Rows from block 4 of a small multi-label audio tagger, named by matrix and row number. Each number is 128 + 24 x the weight over its row's rms, rounded and kept within 0 to 255. All counts start at 0. Numbers have three digits each.
After each channel's rows are labels from the 100 clips, of 14976, where the channel reaches its highest value: "top examples" is what is common among them. Only what is clearly more common there than usual is listed. The data: short made-up English sentences, spoken by a formant synthesiser in many voices. In brackets: how many of the 100, against the usual share in percent.
# conv: width-3 conv (model.blocks.4.conv.weight, 96x96x3, each kernel summed), inputs 48-95

conv.72:123160136167151129142149097138135153110104155108136155101088145115142166119188153163135123142106125142131153188128126144164118105132125154150133
top examples: /ə/ (82 vs 53.2); /b/ (74 vs 40.4); "above" (25 vs 3.1)

conv.42:104137147110142121112136153131150159132093109110127109134172100132150117143106126133139134127103162175126114154124166096050132143138132084110127
top examples: /æ/ (83 vs 35.2); /ð/ (77 vs 44.2); /b/ (68 vs 40.4); "that" (56 vs 13.8)

conv.2:136139091139115141117154124143115151159134093091121124133176132137116147168158109097146129122079154172138082135096124110150157084099095106145127
top examples: /i/ (84 vs 54.1); /v/ (62 vs 29.4)

conv.85:135127138177159108146116101147119106102121143118134104143094163125103105139111153161154139133136138118161162172152146159165111144121080134095145
top examples: /oʊ/ (75 vs 28.9); /ʃ/ (68 vs 21.3); "show" (47 vs 3.4); "me" (47 vs 6.4)

conv.71:114150101136125113085159141107131105131137100123132165152138124113183126135118108139150131157145129129120101134144106156143180152131140087113100
top examples: /w/ (65 vs 39.7); /ɑ/ (59 vs 26.1); "that" (43 vs 13.8); "not" (31 vs 4.1)

conv.26:104154124188131125126134135131079126107137132128144144134114113144125115139160109104117114145116162116151178139104139122149124106152132182136162
top examples: /ʃ/ (68 vs 21.3); "she" (44 vs 7.5)

conv.18:095111139123078107120131139080127178084104158136144172143151141062143143151120122154078103122126103130139192160163120140096122153111149138122111
top examples: /ɝ/ (100 vs 48.5); /aʊ/ (62 vs 22.4); "our" (58 vs 14.3); /ʌ/ (38 vs 14.5)

conv.69:156127108105120184140085131170095139120152097091165109112123169141116123186124158147130115153076114128132098142090112110123148102097101116113144
top examples: /i/ (94 vs 54.1); sentence kind: request (43 vs 12.5); "please" (36 vs 6.4); "me" (28 vs 6.4)

conv.61:116106064097169104117156105092140103170135117138144127148098145148142119133152114116104111109142130108137118138102188133179116138123109136121102
top examples: "a" (40 vs 13.6); "every" (37 vs 14.3)

conv.94:142146138137155111171177146123131151115173152156110097075134163111125147172100128142123109148106133125165137157141115162134144137143110114104131
top examples: /ʃ/ (59 vs 21.3); /tʃ/ (43 vs 14.3)

conv.63:130161116135171177131144096150100104157134133086151148140158134137137127117176142149123152151105162118139153108080131108162143088097138134097142
top examples: /z/ (88 vs 48.2); /ɛ/ (84 vs 47.7); "is" (71 vs 13); "where" (48 vs 13)

conv.16:126123126060126152120117150132127215130112140111134151117167146128120145139127126120141145154138134101118162124185112153104141138093144174112120
top examples: /ɛ/ (100 vs 47.7); /w/ (96 vs 39.7); "was" (93 vs 12.9); "where" (84 vs 13)

conv.10:132154156086142129142121132116139174125147121139142124139154130113118164110107127095114119133087110112085125080148114148070137129125157098124170
top examples: /ɛ/ (80 vs 47.7); /w/ (76 vs 39.7); sentence kind: question (58 vs 25.6); "where" (51 vs 13)

conv.27:126101178145123131120118164144120133121135142113139121126150101120173126152137115153182143124150135146157166147106114068155118146107106158115137
top examples: /ʃ/ (62 vs 21.3); "she" (40 vs 7.5)

conv.34:110091137126114115122126109105127158081115102113135138131148079145126136119139110125115109090102125164136105155130121118111076072141077127162133
top examples: /ð/ (84 vs 44.2); /s/ (81 vs 51.4); "this" (41 vs 14.2); "that" (39 vs 13.8)

conv.73:107132123115137145100149148130146106127088145165113135138152128144135089174120110164157130129141134167108134141151122136160129173121161178126117
top examples: /ɝ/ (100 vs 48.5); "her" (37 vs 13.7)

conv.55:123101182119168149103110133179122154145136136132133093086144154060153116145156135161111155123121171152123136162145106125110148086133102143103106
top examples: /aɪ/ (82 vs 35); "my" (32 vs 14.4)

conv.29:159091120156149179112179136158126114149135146119140124121162175118157113165130144143107113149144120144158145114114140098138175139102097155110142
top examples: /ʃ/ (59 vs 21.3); "me" (25 vs 6.4); "please" (25 vs 6.4)

conv.75:156129128113108123113127126132155137126093128117098164147124145106102120142160132125157176119135114122130137078136125124179140149108118106080120
top examples: /z/ (94 vs 48.2); /h/ (79 vs 51.8); "his" (74 vs 15.2)

conv.74:158152126101121126161080111134124162107117106106130168133114170146110147113078162136139133132149092104129181132135161166117128166101141098159126
top examples: /ɔ/ (86 vs 21.7)

conv.88:108160158176180150149132105150142133141132153152131130128148084102087147125107144134117154137101163119093165112146125154048136147127137120112138
top examples: /s/ (80 vs 51.4); /ð/ (75 vs 44.2); /aɪ/ (60 vs 35); "this" (57 vs 14.2)

conv.7:164102137080157146132134142132177116115132090128129125115139106101130165124163111130166142139116097117133104132163141175141146111118116142113103
top examples: /i/ (85 vs 54.1); /v/ (63 vs 29.4); "every" (47 vs 14.3)

conv.11:121121126165142115121145118113145150140101131107137150191097138095151146128145158120113147124121134138143147104104153122136131126122144142117140
top examples: /s/ (98 vs 51.4)

conv.90:099140132079126113118091141105140105117111115123176135129148083101118151118104112119099127127108140074099141097129090150116150155112135128088103
top examples: /ɛ/ (98 vs 47.7); /i/ (90 vs 54.1); /v/ (85 vs 29.4); "every" (68 vs 14.3)

conv.77:129122099185143130174209123112098129144120154107115132140135106145102151109163125095131130135194122092096116078094138081109142144106140101146140
top examples: /ð/ (86 vs 44.2); "that" (44 vs 13.8); "this" (33 vs 14.2)

conv.50:129104102099180144132133115134149139162152105144107119135106162114149135143148115110145146139153121098117076132164174142170113093180130109141111
top examples: /aɪ/ (100 vs 35); "my" (47 vs 14.4)

conv.43:137119146125121121113107173146149103144170125128148107077111141132128114165116134128147161147115140134156093139115082144113152127080146085111106
top examples: /v/ (62 vs 29.4); "every" (36 vs 14.3); "very" (27 vs 4.5)

conv.39:143138134073110151126076128139078139130142141167122162120110151102142128141119088106110124133136096071110112133125055161120117099123139098141113
top examples: sentence kind: request (51 vs 12.5); "please" (50 vs 6.4); "our" (47 vs 14.3); "me" (30 vs 6.4)

conv.67:132149128126188127103114144156120112145155115103144093136128161105112126152129132177120135157129184120170166165117123162104143153092113116129091
top examples: /z/ (78 vs 48.2); "is" (50 vs 13); "where" (33 vs 13)

conv.57:113140116123138159134110132140157099163156117133145088126150138117103169103173164111129131116108146107133149176120081174130131118095148086147134
top examples: /aɪ/ (99 vs 35); /f/ (52 vs 22.9); "my" (50 vs 14.4); "find" (30 vs 3.1)

conv.54:120136122117155090152154131135144110129120150157099087108137128108118138203124138116162126110135164119147107118146092103177130102126122148097138
top examples: /ʃ/ (43 vs 21.3)

conv.0:140143128130148127132119132132125123160118156129133148078105144058137156169159107125092151111117165114143120174148100125159129110160113151120127
top examples: /aʊ/ (46 vs 22.4); "our" (39 vs 14.3); "every" (35 vs 14.3)

conv.25:152129107113078092122154126091157140117153144144105157085150139134127140164113138131148121129114145120146160130164126200129122112084138119136123
top examples: /ɝ/ (94 vs 48.5); /aʊ/ (58 vs 22.4); "our" (53 vs 14.3); /tʃ/ (37 vs 14.3)

conv.1:087112107078042100130144172090135170145106129110107135152156122128141141149098125092150134116152150159116106114119121087098163141102125137152134
top examples: /ə/ (89 vs 53.2); /w/ (76 vs 39.7); /z/ (75 vs 48.2); "was" (67 vs 12.9)

conv.31:127160164138166179129094134165098069126157159178102094144100105123140100136121156136090121149150112128125123105117123133103128161122151116124171
top examples: /ʃ/ (71 vs 21.3); /aɪ/ (63 vs 35); "my" (41 vs 14.4); "shoe" (27 vs 2.3)

conv.52:155121151127186146112132120140150135159138127155116129126129160136118089142086171095107131143135115137097124111145156135107117127164138133118150
top examples: /ɝ/ (92 vs 48.5); /aʊ/ (71 vs 22.4); "our" (66 vs 14.3)

conv.41:148110150123128154153097123158140109151168136142156076115122122180111127119153141127140140104099151127145130124115125140135138080085117117119155
top examples: /eɪ/ (71 vs 27.9); "he" (32 vs 7.7)

conv.32:082157148094143137171088132128096135122104164134128092138111070104127155124129121133129133113132129078142107126132119115105110116132144132108121
top examples: /ɛ/ (78 vs 47.7); "every" (36 vs 14.3)

conv.70:125146132146147100132175126081115181136123114130182143181153139127165131126102129150085102109134137146135098154091194111081093124153141151140126
top examples: /ɝ/ (90 vs 48.5); /aʊ/ (83 vs 22.4); "our" (78 vs 14.3); "where" (30 vs 13)

conv.76:149104094159083117111091128133102101120133111126125175129105118154127091123094124098120140131151154149126095072132090130100139102133141108148130
top examples: sentence kind: request (55 vs 12.5); "please" (54 vs 6.4); "show" (37 vs 3.4); "me" (37 vs 6.4)

conv.45:108147151169156154117117136117135175139106143109125092120135117110175172124133147144112160144173145120131147190121116135134107139120158153136130
top examples: "our" (36 vs 14.3); "a" (33 vs 13.6)

conv.40:086127119102128103109093116125084092106116168141130122123120110119135120121115102104134128141131104086146141125155098138130149104139101130110122
top examples: "his" (52 vs 15.2)

conv.78:168127137122150115105163166149124164122146104092163194110168163116134130191134105160110126133123170153124106134115113106119138147117133139125089
top examples: "that" (37 vs 13.8)

conv.59:085114175173149129146082114142124141146142157117106098114139116121118115104111143161111140124133176140162191155142157143102106129123136094097157
top examples: "every" (35 vs 14.3)

conv.23:106141157148110125115100170157116152135147149118146115090122096119104138161107106086162139126109186161146136145131086122139142091086145153089170
top examples: /d/ (82 vs 51.7); /ɝ/ (77 vs 48.5)

conv.56:106090100124120123081116107100124095101118111126117114117117086172130090106111109112120105102101090128099109100101122114118100109128104087133115
top examples: thin (high-pass) (60 vs 12); pink noise (37 vs 9.8)

conv.48:151135115136133141158171112135155141165151121154143158145151165147118154151156156101144137113147140147145133106126181124169155142124122168160147
top examples: "that" (33 vs 13.8)

conv.44:123155142129136136153166149152152116102104115119165170145163124138184133137137141162161164172167135124157141154164156158159149134138171166137156
top examples: /ɔ/ (54 vs 21.7); /dʒ/ (32 vs 13)

conv.14:125145146123156143118112158138144110134120134121147136140091087115112107062169135127125165116170135111116124142101156122188115167102141138115141
top examples: /k/ (95 vs 40.2); "my" (32 vs 14.4)

conv.35:113140133134122082111140136093111133141115130117146171100115143088120124177143132133084056120116157133119122140099155117123126132126149139116130
top examples: /t/ (100 vs 66.6); /æ/ (66 vs 35.2); "that" (48 vs 13.8)

conv.8:102169110108126119135118107124109088128104119115162096141125124130114118134108129139108117208149141126118119152138141143139162126137158118114095
top examples: /ɔ/ (84 vs 21.7)

conv.81:130132127178042103131085123117103110078123131119140126123083096111136156131124127125167120109117109100145142111114027117171115114099114131140136
top examples: /f/ (68 vs 22.9); thin (high-pass) (38 vs 12)

conv.4:121176121085081131172110105124119148117116101125192098164141105124128136119103100109136111183150113114123098130145142143115166122127128130119151
top examples: /ʃ/ (48 vs 21.3)

conv.21:119159159077124110113117109125132129125162141157130092169133127132154107149124117114119119114102124158122138135121133161101120141105107069122145
top examples: /oʊ/ (59 vs 28.9); /ʃ/ (51 vs 21.3); /ʊ/ (30 vs 7.9)

conv.64:139120163119149110152149158136169114129086154133112125142145100096143101153128132142123128092124125149125066117119133112110148137107138107117151
top examples: /s/ (97 vs 51.4)

conv.83:141113105113104126093118140123126106114116102084140166137111151119141105146135121115159153124131107131127109110107127117251141137085142155111123
top examples: "his" (37 vs 15.2)

conv.51:140130155190094142121111135159096098122126103125095143136079142141135102090109157141157160107176086144118116117130103105127112151140109132176115
top examples: /ʃ/ (82 vs 21.3); voice: deep voice (51 vs 25.2); "me" (29 vs 6.4); "show" (28 vs 3.4)